config.yaml
norm: "groupnorm"
optimizer: "muon"
ema_decay: 0.99
epochs: 28.1
lr_schedule: "wsd"
decay_fraction: 0.3
Rows from block 3, named by matrix and row number. Rows with one number belong to one channel. Each number is 50 + 15 x the weight over its row's rms, rounded and kept within 0 to 99. All counts start at 0. After the name is the row's rms in percent of the matrix's.
# convs0: first 3x3 conv (model.enc.1.0.convs.0.weight, 64x64x3x3), inputs 8-15, a 3x3 kernel for each
# convs1: second 3x3 conv (model.enc.1.0.convs.1.weight, 64x64x3x3, transposed), outputs 8-15, a 3x3 kernel for each
convs0.5 106:44 52 45 48 42 31 41 50 46 29 45 44 47 27 46 41 72 50 57 39 45 40 34 54 32 58 37 46 47 25 33 34 58 35 67 47 34 51 58 34 92 52 59 56 45 54 45 51 39 30 49 41 59 53 27 36 51 22 53 52 31 35 70 42 58 31 33 62 64 51 25 48
convs0.6 105:35 37 25 66 49 38 65 56 38 51 41 49 51 30 27 67 45 49 33 47 37 54 55 45 40 44 42 64 70 63 49 93 66 28 65 61 47 97 58 44 59 44 50 41 45 38 43 46 36 33 40 37 49 55 33 64 48 28 57 32 23 45 40 46 46 39 52 34 61 30 34 58
convs0.7 096:37 46 67 48 44 56 67 48 45 56 47 48 71 49 55 46 42 49 57 52 39 43 51 35 37 61 77 33 52 60 72 67 90 58 48 39 46 59 46 61 91 65 35 56 31 35 39 60 50 56 43 56 57 46 60 59 58 39 61 65 59 66 48 69 55 49 51 47 53 56 44 64
convs0.8 107:31 54 84 36 62 99 55 53 33 43 35 59 57 47 53 37 49 36 45 42 74 91 78 25 50 41 49 34 48 53 38 54 39 53 59 58 40 49 54 37 33 68 41 61 56 53 59 43 23 36 51 51 47 45 57 57 50 46 61 62 38 62 55 39 30 43 58 32 51 62 61 57
convs0.9 098:36 59 42 06 17 31 39 37 41 50 40 56 57 65 46 41 53 75 38 45 43 40 23 53 30 32 37 47 45 52 62 49 42 37 38 48 52 54 61 49 64 48 47 35 38 51 63 52 65 47 51 51 52 72 57 64 77 62 13 51 54 04 54 20 36 47 67 68 58 38 39 39
convs0.10 098:32 57 57 06 25 85 49 49 44 57 33 43 57 31 50 52 35 54 73 77 63 37 62 62 52 62 81 51 54 44 48 33 49 39 25 47 47 54 65 45 33 46 51 26 12 38 37 42 69 32 41 44 30 44 60 70 60 51 68 50 37 41 66 45 52 37 63 59 77 47 34 38
convs0.11 097:46 44 42 55 99 60 39 64 50 58 45 59 50 12 40 55 45 82 58 41 52 50 72 69 46 54 50 48 59 58 63 35 56 47 51 50 45 36 27 83 49 41 99 79 54 65 64 53 62 42 45 43 41 35 53 44 49 61 46 44 58 50 27 37 23 44 48 48 20 43 50 57
convs0.12 093:52 44 38 54 36 42 42 28 59 43 45 34 57 50 56 65 37 60 57 51 41 49 30 39 54 54 57 65 42 91 49 52 60 63 66 68 61 73 36 74 79 74 57 42 75 47 49 41 47 67 60 69 67 48 35 28 68 32 23 49 43 33 46 59 76 44 44 48 22 34 54 28
convs0.13 101:42 38 43 37 44 44 42 44 48 45 52 48 37 35 42 43 20 42 60 50 42 50 33 45 47 39 46 66 55 47 70 46 50 59 50 58 30 45 35 13 47 49 24 44 43 56 49 57 67 60 48 65 64 52 58 29 39 29 34 53 49 46 49 46 68 40 51 93 39 65 52 48
convs0.14 092:45 39 36 53 52 45 52 46 39 77 30 26 49 52 34 33 73 34 23 37 49 40 24 28 58 41 30 60 85 51 18 18 39 37 48 36 54 53 29 21 28 30 44 44 26 41 31 41 35 48 52 37 41 50 54 59 52 53 53 43 45 60 47 41 38 25 63 53 41 39 61 49
convs0.15 091:46 65 47 28 52 37 49 56 52 44 51 51 39 30 57 36 51 31 36 32 48 44 36 34 52 52 37 43 43 62 30 08 35 49 58 52 31 28 25 37 39 31 44 39 36 42 35 35 58 49 55 52 41 50 50 45 71 63 57 78 58 42 74 35 18 43 63 51 64 49 50 74
convs0.16 109:44 42 40 41 47 42 42 45 46 51 42 49 48 40 48 48 40 51 66 58 57 60 57 49 61 59 47 44 53 32 57 65 51 53 51 37 50 40 45 52 52 55 52 60 65 50 57 46 45 61 49 44 56 53 45 50 45 50 52 52 51 53 48 51 48 51 53 45 44 52 54 60
convs0.17 081:52 74 63 50 61 70 50 51 44 50 22 46 42 42 40 44 50 64 71 67 56 61 59 38 68 61 51 45 33 19 37 24 45 63 22 46 63 25 54 63 44 71 65 75 75 51 52 51 34 45 37 61 52 57 44 56 38 41 54 47 45 99 53 50 74 50 53 58 45 73 55 32
convs0.18 077:59 65 77 32 55 83 53 57 55 50 45 45 62 37 43 38 19 36 48 47 50 48 29 25 66 69 67 69 73 57 52 58 46 61 68 55 39 92 73 51 67 59 41 37 31 48 47 42 38 68 80 46 67 65 41 46 49 27 29 21 33 44 30 36 36 38 73 49 53 52 49 54
convs0.19 091:54 47 35 52 48 30 53 42 33 40 55 44 36 42 45 54 32 37 64 55 65 59 57 54 55 64 59 57 58 46 57 64 46 41 46 39 32 53 33 26 54 63 61 78 67 47 33 30 45 41 39 69 54 52 44 58 60 47 53 67 41 51 61 69 58 55 53 49 48 61 61 71
convs0.20 103:43 40 43 43 41 49 61 44 37 50 12 61 12 97 53 62 50 78 67 51 49 66 69 17 39 20 57 73 58 64 73 92 33 79 30 40 65 58 36 62 18 76 13 53 48 34 26 37 50 41 47 70 38 59 71 49 48 52 43 52 39 51 58 63 50 33 63 44 39 37 69 38
convs0.21 101:71 66 43 43 58 44 22 34 61 54 40 47 58 53 63 62 54 77 56 31 44 55 64 55 50 57 40 41 31 33 68 39 44 78 41 37 57 47 60 47 55 28 40 49 47 59 37 32 52 53 39 56 50 51 19 26 57 42 33 44 35 85 41 67 46 62 82 64 53 51 78 56
convs0.22 093:48 54 41 35 44 43 44 38 54 96 41 34 32 58 78 50 76 78 45 52 49 27 56 41 51 40 60 58 34 66 53 42 61 36 55 29 49 47 54 41 22 36 34 21 35 47 36 50 32 50 43 54 62 64 61 51 85 38 66 59 59 41 59 32 45 64 59 47 38 39 47 51
convs0.23 104:35 43 50 54 37 68 55 31 48 60 47 59 57 37 65 42 34 40 42 32 44 36 49 67 72 39 58 56 45 46 46 42 36 41 60 71 41 43 38 48 50 57 63 56 78 48 49 54 65 43 54 40 43 46 67 68 45 72 75 47 68 74 50 68 49 37 47 37 28 40 57 41
convs0.24 090:63 52 53 65 54 38 44 63 58 56 13 43 59 00 37 64 28 47 66 74 72 39 31 51 46 36 43 57 52 42 58 68 53 54 52 45 34 53 43 44 37 60 32 46 58 49 38 42 48 53 48 54 56 57 31 22 47 33 22 38 35 28 63 52 27 48 49 21 38 65 51 62
convs0.25 110:64 61 55 51 49 42 38 39 44 36 21 30 21 30 17 31 24 27 59 24 42 42 44 50 51 52 56 63 48 37 41 35 33 42 40 37 40 42 60 38 48 53 33 32 53 64 51 50 42 37 48 52 33 40 61 54 23 60 38 12 76 51 24 52 38 43 48 47 26 45 46 47
convs0.26 105:36 22 21 15 31 43 40 59 73 51 47 51 41 35 37 46 56 47 40 39 45 42 34 39 53 63 87 54 57 63 59 43 59 55 41 41 75 82 88 39 62 37 43 38 39 41 45 52 44 54 69 43 45 54 50 49 40 52 52 54 43 50 47 50 49 50 56 48 38 35 46 54
convs0.27 097:60 44 45 56 42 50 46 42 55 48 49 54 46 35 53 44 29 40 53 53 56 44 31 39 37 20 28 47 37 55 39 40 50 49 38 56 70 70 57 50 69 50 43 75 46 55 49 44 39 35 34 40 27 31 00 43 40 63 33 41 60 28 40 69 51 63 71 83 37 57 96 43
convs0.28 108:47 55 37 49 54 48 39 36 43 44 55 51 35 32 44 46 55 51 40 35 38 43 58 54 42 55 49 57 14 47 49 69 44 82 99 39 75 73 06 39 55 68 28 58 93 45 37 35 37 50 53 42 46 45 28 68 47 44 39 57 42 18 48 42 52 48 47 61 56 51 53 38
convs0.29 085:45 32 52 49 49 19 62 70 62 45 46 66 29 31 67 23 17 59 41 38 50 47 36 52 41 48 46 46 39 29 64 55 43 70 65 53 28 30 51 60 51 69 50 54 66 46 42 52 30 40 47 51 48 60 11 57 56 28 68 49 22 95 43 64 67 70 46 58 47 44 80 58
convs0.30 102:52 43 51 98 43 32 44 36 53 57 56 39 68 44 51 45 70 32 37 61 59 68 45 52 77 62 42 64 41 67 33 46 53 27 40 62 48 54 67 35 37 44 63 27 51 40 66 43 49 42 39 39 43 31 65 68 51 74 86 53 63 70 62 50 76 54 44 54 60 31 41 50
convs0.31 103:36 48 59 41 53 53 51 46 48 48 44 34 55 37 41 43 34 42 47 41 27 58 31 34 44 39 35 40 45 31 35 56 66 70 82 52 60 62 39 46 75 49 65 51 50 73 42 18 44 56 91 58 58 62 57 42 56 73 53 52 53 57 53 48 42 44 41 36 52 42 34 34
convs0.32 109:36 38 66 75 45 35 60 61 54 44 36 44 28 50 76 46 42 54 40 64 50 92 74 57 69 48 42 43 21 48 49 36 37 40 29 45 35 42 51 47 55 51 59 62 44 57 54 47 44 39 65 47 48 37 34 53 58 29 57 52 27 46 67 37 33 62 42 38 38 50 49 47
convs0.33 091:45 37 36 54 48 45 27 29 54 65 75 36 64 76 47 48 52 33 47 55 40 59 75 38 51 42 37 48 40 39 57 44 53 65 51 49 45 46 42 47 52 58 36 51 30 64 69 51 67 61 60 50 42 48 25 45 57 24 38 58 54 45 64 42 53 63 34 41 53 66 61 54
convs0.34 110:61 79 67 50 50 47 54 44 48 42 79 36 30 44 25 41 63 66 34 47 66 26 48 23 38 45 51 49 59 81 58 61 63 52 75 47 26 37 33 52 37 24 34 30 12 49 47 66 38 54 68 58 72 50 51 60 56 53 45 55 64 29 69 34 35 49 54 52 34 42 49 29
convs0.35 092:53 34 50 47 19 27 45 46 60 40 45 79 55 64 47 33 62 47 40 37 69 38 38 67 50 48 48 45 67 39 45 71 43 43 64 51 53 34 53 48 16 39 57 33 51 39 36 37 45 41 34 43 33 54 40 26 62 31 26 53 31 53 47 69 44 44 70 41 43 62 33 31
convs0.36 096:63 76 63 19 34 45 33 46 73 49 50 36 32 27 48 31 25 46 36 14 27 53 30 34 34 41 40 63 62 36 58 61 51 50 61 43 43 70 62 45 69 62 30 47 56 56 53 49 48 58 55 51 45 44 43 99 48 39 84 73 45 88 66 40 58 39 53 43 49 59 41 45
convs0.37 097:16 80 19 48 36 21 57 42 38 59 32 52 29 34 44 43 64 69 42 55 42 47 39 47 80 50 40 48 51 45 54 43 39 48 50 32 79 94 66 63 73 63 45 38 65 33 40 48 50 34 36 53 45 26 86 79 37 85 54 43 48 18 61 44 50 56 47 47 56 56 45 79
convs0.38 105:39 49 55 53 58 60 62 59 69 63 40 60 41 52 54 30 52 29 61 45 55 54 59 51 53 55 51 36 54 56 33 43 38 50 60 41 56 45 75 78 54 63 75 60 31 68 65 79 50 56 65 56 45 62 66 40 03 47 60 01 30 53 24 62 57 74 30 50 59 32 51 34
convs0.39 109:46 46 40 39 23 52 52 55 47 51 81 52 49 51 54 29 04 52 52 43 50 51 60 53 34 65 46 41 17 41 43 44 54 56 82 60 59 67 40 59 48 55 36 45 49 55 53 54 46 44 44 51 57 46 71 28 59 50 31 69 13 97 58 54 47 57 59 55 42 63 56 51
convs0.40 100:68 49 43 36 36 61 45 47 50 63 65 72 57 47 46 42 34 55 60 53 54 82 64 30 42 56 74 38 30 49 52 47 57 54 57 62 49 49 75 54 53 69 40 54 49 56 54 33 60 65 42 55 49 72 52 43 52 47 40 51 36 39 55 46 48 61 39 30 48 39 62 71
convs0.41 093:66 61 34 45 56 41 45 64 48 51 58 07 56 79 16 44 41 46 52 61 49 44 48 43 62 48 48 32 33 61 57 41 52 32 34 29 51 33 67 61 32 61 56 28 48 56 38 37 57 60 41 48 51 64 39 83 56 42 53 31 44 24 45 44 20 95 43 05 81 52 02 88
convs0.42 103:29 33 45 86 72 22 76 54 41 55 46 28 46 55 31 58 46 46 39 34 50 45 25 29 62 59 46 55 43 45 82 53 34 57 54 38 45 45 63 69 55 78 54 59 31 61 43 48 81 70 26 70 51 49 50 61 46 51 61 55 45 64 29 49 55 52 62 59 62 34 48 41
convs0.43 100:45 26 41 36 76 47 56 67 61 41 26 26 16 58 07 51 35 45 45 69 69 63 52 36 34 43 60 54 38 82 73 99 65 42 29 25 36 68 25 46 39 36 48 40 49 41 44 47 44 65 60 43 48 64 45 45 57 50 59 30 55 46 48 31 26 33 51 83 71 43 66 52
convs0.44 109:54 55 59 54 53 67 53 47 42 28 81 43 37 76 62 36 61 70 45 38 69 40 27 67 42 32 31 55 32 51 56 40 42 34 46 58 42 77 35 51 49 59 61 49 61 52 39 56 66 54 44 51 43 51 62 19 68 47 42 57 36 60 43 43 74 59 44 44 58 63 32 50
convs0.45 103:59 53 63 38 46 37 59 62 42 36 43 20 32 61 52 29 71 38 70 71 58 62 79 76 50 57 77 53 68 36 55 49 36 44 47 39 44 50 66 39 74 57 31 80 62 39 50 51 48 45 58 44 50 47 44 43 58 70 60 58 48 31 64 47 33 54 40 30 73 40 62 40
convs0.46 092:41 42 53 53 47 35 48 64 49 42 40 53 51 39 55 36 32 61 51 50 42 56 49 33 59 49 51 17 59 64 36 39 72 88 52 50 67 53 64 68 54 59 58 70 45 35 38 53 44 36 52 62 48 41 60 51 69 38 28 58 57 20 49 40 72 52 45 53 44 60 85 22
convs0.47 091:22 42 78 43 66 75 54 38 68 63 51 63 66 47 52 59 60 64 50 50 55 22 49 44 53 32 39 67 61 58 36 49 54 37 35 45 51 49 71 68 68 82 48 44 47 65 73 55 33 40 42 48 54 43 41 69 86 36 58 70 43 66 59 33 30 41 51 62 47 36 53 53
convs0.48 101:08 07 00 56 56 59 62 53 74 61 67 66 62 68 55 54 52 60 46 32 49 39 31 64 48 48 62 36 52 46 43 43 52 54 51 50 51 55 68 39 29 48 43 40 47 42 22 35 50 54 51 47 48 56 46 51 53 38 42 50 61 57 57 58 62 58 33 45 55 54 60 48
convs0.49 092:46 47 58 51 52 81 57 41 34 59 68 44 53 62 41 45 77 43 51 65 48 45 39 55 53 56 47 61 61 35 74 61 51 54 53 64 45 60 48 42 47 57 47 55 66 60 79 59 71 81 63 45 48 43 37 37 42 22 21 74 44 39 63 20 21 49 29 27 33 32 60 35
convs0.50 104:72 68 85 66 34 47 69 58 48 43 39 31 71 63 57 54 52 54 38 42 43 48 61 76 59 34 59 66 31 55 24 21 41 58 55 84 42 49 59 46 39 27 47 41 58 42 45 27 31 47 63 35 47 48 54 85 58 67 47 54 77 49 51 44 25 53 62 46 37 61 59 35
convs0.51 107:47 55 53 60 51 44 61 66 58 58 40 47 73 54 81 50 53 54 51 45 54 99 61 43 39 36 25 53 31 38 30 17 33 44 47 43 32 40 31 41 33 38 54 43 48 91 63 65 59 67 71 57 56 46 79 29 42 79 33 23 93 39 14 46 16 69 61 23 54 58 51 42
convs1.5 114:45 56 48 50 63 53 54 55 69 35 38 24 47 60 80 51 61 60 40 57 42 33 55 53 44 58 37 50 60 55 41 40 80 62 42 80 51 57 67 40 22 45 32 37 27 61 64 45 61 62 60 38 50 60 58 44 48 54 44 65 47 55 59 56 57 71 63 55 84 85 44 59
convs1.6 091:50 48 52 50 34 28 61 54 62 70 55 64 99 76 53 67 36 57 39 55 77 49 47 54 63 44 68 38 55 63 24 41 56 14 37 51 54 51 51 42 48 43 36 41 45 52 61 70 60 59 72 49 57 68 66 37 76 59 17 75 52 20 63 54 49 56 54 52 68 54 63 66
convs1.7 102:44 41 44 52 59 64 46 47 35 55 54 50 46 26 28 35 38 67 29 22 40 64 75 54 72 80 53 80 77 62 44 70 53 48 61 31 69 73 70 23 45 52 37 42 48 49 36 31 55 44 41 27 24 37 59 46 37 45 44 34 32 33 36 36 39 40 11 37 31 61 57 44
convs1.8 111:33 42 39 09 07 20 28 65 88 52 46 65 45 51 54 64 57 50 70 75 35 20 64 65 56 54 53 48 38 51 44 48 55 54 52 64 39 37 45 48 55 70 43 49 65 46 46 42 20 43 50 40 33 50 48 55 40 46 32 62 43 20 51 67 58 67 41 41 53 58 65 65
convs1.9 091:35 35 64 42 71 58 47 42 62 20 32 49 44 39 59 27 67 47 49 39 53 56 60 55 58 78 61 39 54 45 52 64 55 52 54 74 43 54 56 47 64 52 38 39 28 38 54 40 41 63 57 34 39 48 69 63 38 55 83 42 37 65 45 50 26 64 62 67 65 57 58 82
convs1.10 095:54 81 85 07 23 59 33 46 51 56 65 73 71 76 39 39 59 38 33 25 36 36 42 40 35 35 29 52 55 50 49 53 51 64 78 61 51 55 70 65 45 52 72 64 50 55 49 54 54 51 43 59 51 54 41 44 47 46 39 53 40 28 52 41 41 57 27 42 53 56 56 52
convs1.11 100:48 41 46 23 00 17 53 61 50 51 70 56 62 81 57 40 70 32 21 33 19 58 57 51 43 21 31 59 67 49 70 53 48 51 58 59 42 22 32 34 32 37 63 63 44 49 59 53 33 29 45 41 53 28 54 35 41 51 55 58 49 48 52 74 38 54 68 48 64 70 73 32
convs1.12 096:48 62 55 56 74 47 59 55 58 42 43 44 45 59 39 38 55 46 42 43 46 32 68 45 47 53 43 38 58 57 54 73 54 29 49 38 55 40 42 42 35 35 37 34 13 62 73 48 47 58 44 46 51 47 29 56 59 19 75 49 25 48 45 78 55 48 85 91 53 79 45 45
convs1.13 107:58 54 47 49 54 56 45 55 44 66 75 47 69 52 60 57 56 46 60 65 60 49 56 45 43 59 49 47 43 47 45 68 53 48 63 46 61 44 51 56 61 56 72 54 57 46 75 52 62 65 51 44 59 45 49 95 35 64 99 15 47 55 47 64 37 47 60 41 43 43 47 34
convs1.14 104:54 54 38 45 49 48 34 26 39 80 49 50 81 75 41 56 52 51 51 67 25 70 47 58 71 54 43 56 64 66 72 69 84 36 48 40 54 64 56 61 67 59 42 65 47 73 70 62 71 51 53 58 62 51 39 46 43 69 53 44 58 38 44 78 53 63 71 37 63 55 60 62
convs1.15 103:48 56 58 54 62 61 44 57 49 55 61 67 55 61 61 45 60 59 75 78 29 69 63 45 48 69 54 59 47 67 85 83 79 57 59 59 61 63 56 56 51 48 51 47 44 60 69 67 62 71 46 37 75 68 31 44 25 21 78 55 24 58 53 69 73 55 37 63 50 33 53 58
convs1.16 125:49 31 30 44 29 30 51 45 49 81 79 63 71 67 51 62 69 63 55 66 60 47 56 43 47 54 43 57 52 51 61 58 56 56 54 51 66 61 65 62 59 63 70 65 64 50 58 56 30 38 42 45 45 54 65 48 31 62 52 31 55 49 27 68 43 34 60 40 32 57 52 50
convs1.17 076:51 49 38 52 44 49 47 50 57 63 57 51 38 60 41 29 62 46 30 32 28 40 35 46 41 30 37 41 51 68 47 65 61 57 65 48 27 54 36 48 64 74 43 64 59 35 50 61 56 50 41 66 46 49 34 00 50 43 44 54 52 78 52 53 36 36 55 45 40 58 33 34
convs1.18 081:40 34 51 33 42 54 41 57 69 42 55 41 39 39 36 21 36 34 47 31 29 47 57 60 57 47 53 53 48 32 37 43 42 57 47 43 60 43 58 24 40 62 44 36 54 59 62 52 48 45 51 46 50 40 75 32 76 70 34 75 62 48 68 42 42 48 38 51 48 39 53 64
convs1.19 104:76 79 61 68 61 22 66 56 48 29 18 28 44 34 46 52 29 55 33 30 31 34 37 37 40 53 51 39 46 48 45 44 53 50 41 48 43 40 32 75 40 40 70 29 43 52 41 42 57 60 42 55 55 48 52 54 62 47 48 55 43 30 47 48 40 47 52 49 33 43 47 40
convs1.20 101:46 44 47 42 59 38 61 46 38 33 22 44 09 46 91 62 99 72 58 41 58 43 47 43 43 41 51 69 26 19 52 29 28 39 41 50 67 54 44 46 27 39 53 53 38 59 63 44 37 54 26 62 72 67 53 46 38 54 49 39 51 51 41 55 38 81 62 63 61 60 35 06
convs1.21 103:42 51 42 48 39 20 51 44 39 26 13 29 46 54 15 35 50 55 50 30 52 50 28 39 67 67 51 60 55 50 69 58 57 46 37 58 54 50 36 64 73 52 58 74 56 68 50 52 61 50 64 47 59 31 56 38 52 50 45 60 47 78 73 42 09 34 39 25 04 52 41 54
convs1.22 106:42 43 68 64 49 49 35 49 71 26 00 37 36 00 47 54 47 44 36 31 75 41 80 49 38 34 54 36 45 59 36 53 47 28 44 52 74 85 57 77 89 49 53 53 58 35 21 62 31 52 47 45 53 61 27 59 56 36 47 42 70 49 46 19 49 55 36 37 56 59 32 78
convs1.23 109:49 62 53 44 67 59 26 68 52 50 52 43 50 35 30 40 56 12 43 56 60 36 34 37 45 70 63 35 43 62 46 53 61 53 81 87 56 50 51 63 58 14 44 37 18 70 58 43 75 57 55 25 32 55 39 40 26 27 43 23 42 23 45 47 22 71 71 63 66 85 57 55
convs1.24 106:57 47 57 57 56 55 48 47 47 65 43 62 66 49 72 57 46 51 70 63 60 58 56 50 35 45 25 57 46 57 68 50 68 59 41 76 61 76 72 26 24 74 28 23 54 53 48 44 66 51 29 66 61 57 55 49 62 63 68 70 75 55 53 66 51 42 63 70 53 58 58 52
convs1.25 098:31 42 52 34 42 25 38 59 52 41 58 61 66 45 52 64 49 58 50 53 36 44 43 48 30 30 26 54 61 55 69 68 70 59 58 66 70 75 80 46 62 60 33 43 44 66 57 36 52 47 46 35 46 51 74 46 38 68 70 51 69 54 42 71 66 52 76 84 86 67 68 59
convs1.26 089:21 33 61 31 49 43 74 54 36 52 38 46 44 46 31 64 70 33 38 50 56 48 81 88 63 69 62 50 41 46 46 42 53 43 27 42 51 54 60 53 62 70 36 48 64 36 46 54 24 16 52 65 71 61 47 58 54 49 71 55 49 60 45 55 52 42 93 65 50 79 43 49
convs1.27 088:49 44 45 51 38 37 52 48 36 74 51 66 60 60 60 20 48 56 65 56 71 67 70 86 56 56 51 43 63 35 43 51 37 42 43 41 51 67 60 67 73 59 54 41 37 53 67 51 60 60 62 61 53 53 48 63 47 37 63 69 42 22 14 32 33 31 53 71 42 73 70 72
convs1.28 114:55 46 55 47 44 63 54 59 68 49 40 49 58 39 57 71 51 63 51 60 47 65 74 55 36 57 55 42 44 27 74 59 53 91 30 46 46 53 65 15 52 73 24 58 90 66 53 48 44 59 54 50 58 68 47 42 47 44 54 48 39 56 63 51 66 43 40 38 33 48 25 28
convs1.29 115:50 45 52 49 51 39 45 58 52 46 65 48 59 58 43 52 72 37 46 53 51 56 50 50 57 51 65 39 42 31 40 44 45 43 47 55 40 45 43 41 65 57 48 63 55 67 39 55 42 50 41 47 59 62 59 02 24 56 31 29 42 34 55 46 33 27 41 29 34 37 36 35
convs1.30 100:62 51 45 54 35 00 65 54 48 68 41 46 24 49 20 62 49 14 48 32 11 41 60 35 43 55 46 47 37 42 60 43 37 46 39 55 48 61 59 66 66 32 52 72 39 64 39 54 67 41 33 68 56 79 62 16 39 62 31 25 50 64 17 59 73 71 42 49 30 45 19 32
convs1.31 092:38 57 40 63 68 46 52 62 42 64 55 43 53 60 59 90 57 51 83 48 39 63 68 58 68 59 47 14 25 35 48 31 21 68 63 63 56 16 27 56 42 57 74 60 49 32 31 41 23 29 33 66 70 54 53 72 28 50 53 26 38 60 32 51 60 63 66 43 75 46 63 75
convs1.32 112:53 57 34 10 59 91 31 40 50 58 73 76 38 69 78 71 71 61 56 51 37 32 63 40 48 42 53 64 72 63 53 75 65 76 78 52 29 30 45 17 30 41 62 55 39 53 58 49 36 56 81 59 57 41 36 19 52 38 12 53 54 53 47 37 67 48 42 38 59 78 40 46
convs1.33 097:51 49 57 42 46 46 44 60 44 40 35 42 34 34 27 36 43 15 68 56 56 62 40 44 60 26 48 24 56 56 50 50 57 41 46 50 58 60 71 61 53 75 58 54 61 78 40 51 70 37 35 44 26 40 53 20 90 50 24 89 45 31 97 27 44 52 49 47 61 54 54 46
convs1.34 093:40 30 51 46 33 55 24 37 45 47 48 45 59 53 99 56 87 41 37 60 44 72 88 66 35 53 45 37 41 56 09 22 41 26 24 42 78 59 59 50 64 59 79 72 56 47 38 33 49 44 57 42 39 53 27 54 28 23 59 43 47 64 51 47 75 60 58 52 42 73 16 46
convs1.35 089:47 57 50 56 69 46 59 66 40 50 52 31 55 61 20 50 69 24 36 44 55 41 31 38 47 44 42 43 32 30 43 58 51 36 40 52 76 67 40 67 73 46 58 63 47 74 63 65 55 55 65 50 56 65 45 63 64 18 73 43 26 65 48 52 54 20 75 58 32 67 46 42
convs1.36 096:26 48 44 43 38 37 58 53 51 48 42 57 50 49 57 49 41 41 64 65 64 61 45 59 56 80 59 54 23 30 41 41 34 52 39 37 30 20 50 52 44 73 22 21 60 50 47 51 48 53 54 69 75 46 60 02 51 60 00 51 52 00 58 64 33 45 60 40 46 47 31 55
convs1.37 099:69 42 50 56 43 20 57 21 65 34 49 38 64 53 73 60 43 55 60 56 61 48 52 42 49 44 51 41 37 53 45 32 40 49 48 67 37 21 46 45 42 39 28 25 24 64 51 51 71 58 42 53 45 40 39 55 55 47 59 39 47 37 20 28 40 36 44 62 59 17 16 41
convs1.38 080:42 40 52 54 47 52 37 52 45 54 56 43 40 44 43 44 35 28 39 60 47 40 72 57 32 29 54 51 48 55 45 47 70 39 71 70 82 69 44 43 48 27 31 40 31 36 52 26 32 38 44 29 30 44 68 88 59 83 78 67 93 42 36 39 56 54 47 03 38 48 28 24
convs1.39 105:51 52 51 53 60 60 51 49 60 46 53 52 42 31 62 44 05 39 48 35 56 57 43 64 51 50 50 56 40 44 44 48 59 48 56 45 69 62 52 56 47 14 67 21 23 57 38 44 58 45 55 56 45 52 25 94 58 49 51 32 71 23 17 49 52 55 55 62 63 50 72 50
convs1.40 090:42 30 40 74 72 41 49 50 43 46 69 52 67 33 39 52 42 45 49 46 52 54 35 38 47 38 59 59 62 56 40 49 66 60 47 52 35 53 59 32 42 40 27 54 54 54 42 39 41 46 45 36 43 51 47 72 27 32 70 29 39 51 28 57 56 58 36 54 61 33 57 44
convs1.41 120:50 34 47 55 39 56 54 36 43 34 81 59 47 65 53 54 34 65 50 53 44 43 73 53 59 72 67 24 44 52 44 40 55 54 47 49 31 49 21 36 53 25 26 55 21 40 42 47 51 59 48 30 59 56 29 58 49 22 58 50 46 70 48 59 40 44 95 59 56 76 81 29
convs1.42 111:87 28 09 97 35 00 41 63 53 45 34 40 54 45 47 53 54 39 57 71 46 66 66 47 37 44 51 49 33 21 56 51 60 41 53 43 44 53 55 60 45 21 60 46 48 49 46 14 37 44 30 53 51 45 54 44 56 51 47 47 48 45 41 78 56 90 50 36 36 40 40 57
convs1.43 104:45 44 53 49 69 68 45 53 62 59 62 30 80 75 85 59 86 70 24 44 55 41 32 25 48 39 59 42 46 52 16 17 30 34 25 38 65 65 39 70 59 36 73 46 58 58 59 60 55 42 51 62 62 44 47 42 41 55 37 46 54 54 63 54 36 14 74 53 62 46 49 65
convs1.44 090:48 60 57 32 47 63 34 54 56 53 83 54 46 47 66 49 52 79 49 68 75 56 52 77 57 61 56 43 73 71 42 41 52 40 57 47 52 45 65 46 33 27 48 55 22 55 66 55 50 63 40 56 42 53 28 00 90 38 25 64 58 49 24 70 29 55 56 43 45 38 60 42
convs1.45 099:50 57 48 40 50 56 61 58 43 55 47 44 61 33 47 71 39 72 45 81 61 19 29 25 47 35 32 60 38 57 68 36 56 29 27 55 44 64 55 49 52 56 47 42 63 41 48 46 60 59 33 32 52 28 31 71 49 43 66 44 39 53 44 57 52 80 26 32 68 56 36 56
convs1.46 107:61 46 43 71 43 47 55 58 55 76 62 55 60 23 35 38 50 51 53 61 61 56 53 46 56 75 65 67 50 46 65 65 71 44 62 62 46 39 37 63 54 41 61 59 47 47 56 42 44 56 29 33 63 58 41 78 43 28 83 36 38 48 60 60 46 50 23 48 28 49 37 45
convs1.47 093:65 61 57 51 70 90 00 20 48 39 65 48 44 65 35 32 57 43 55 40 52 53 57 55 47 51 27 72 55 46 96 40 50 62 30 57 72 60 50 44 28 41 57 47 42 60 67 58 53 51 54 42 52 48 28 40 42 22 51 51 15 32 58 44 55 50 39 42 47 43 67 64
convs1.48 094:48 61 54 09 00 11 69 91 89 49 65 71 44 51 35 45 47 49 54 43 40 55 82 83 45 48 49 34 40 36 46 45 48 49 51 64 47 40 39 56 43 50 69 58 55 54 62 54 41 60 49 42 30 36 50 50 45 58 49 59 50 52 51 57 49 51 35 48 64 48 47 54
convs1.49 098:63 56 28 39 51 50 47 64 57 38 37 05 57 58 11 41 58 23 27 64 53 50 42 45 59 51 56 40 47 46 35 32 49 43 34 37 43 52 39 40 64 53 43 61 35 59 38 54 46 34 46 51 51 60 45 52 45 45 48 57 40 66 54 42 79 66 65 59 66 56 37 44
convs1.50 092:48 51 33 34 43 34 33 46 61 65 54 39 32 19 43 32 48 73 66 44 66 53 40 64 40 61 47 21 62 54 65 82 70 36 57 47 48 63 49 55 66 60 55 57 50 58 58 70 40 54 50 35 55 55 45 33 34 44 50 41 38 46 55 75 63 45 62 46 37 61 33 49
convs1.51 085:50 37 61 64 41 34 38 55 52 52 66 46 29 44 17 66 68 44 68 58 55 43 42 20 47 45 66 79 53 64 99 57 80 59 40 54 62 62 67 40 61 49 34 50 34 59 55 40 45 58 36 72 50 36 63 58 13 66 61 18 50 73 13 43 51 20 66 41 29 49 52 48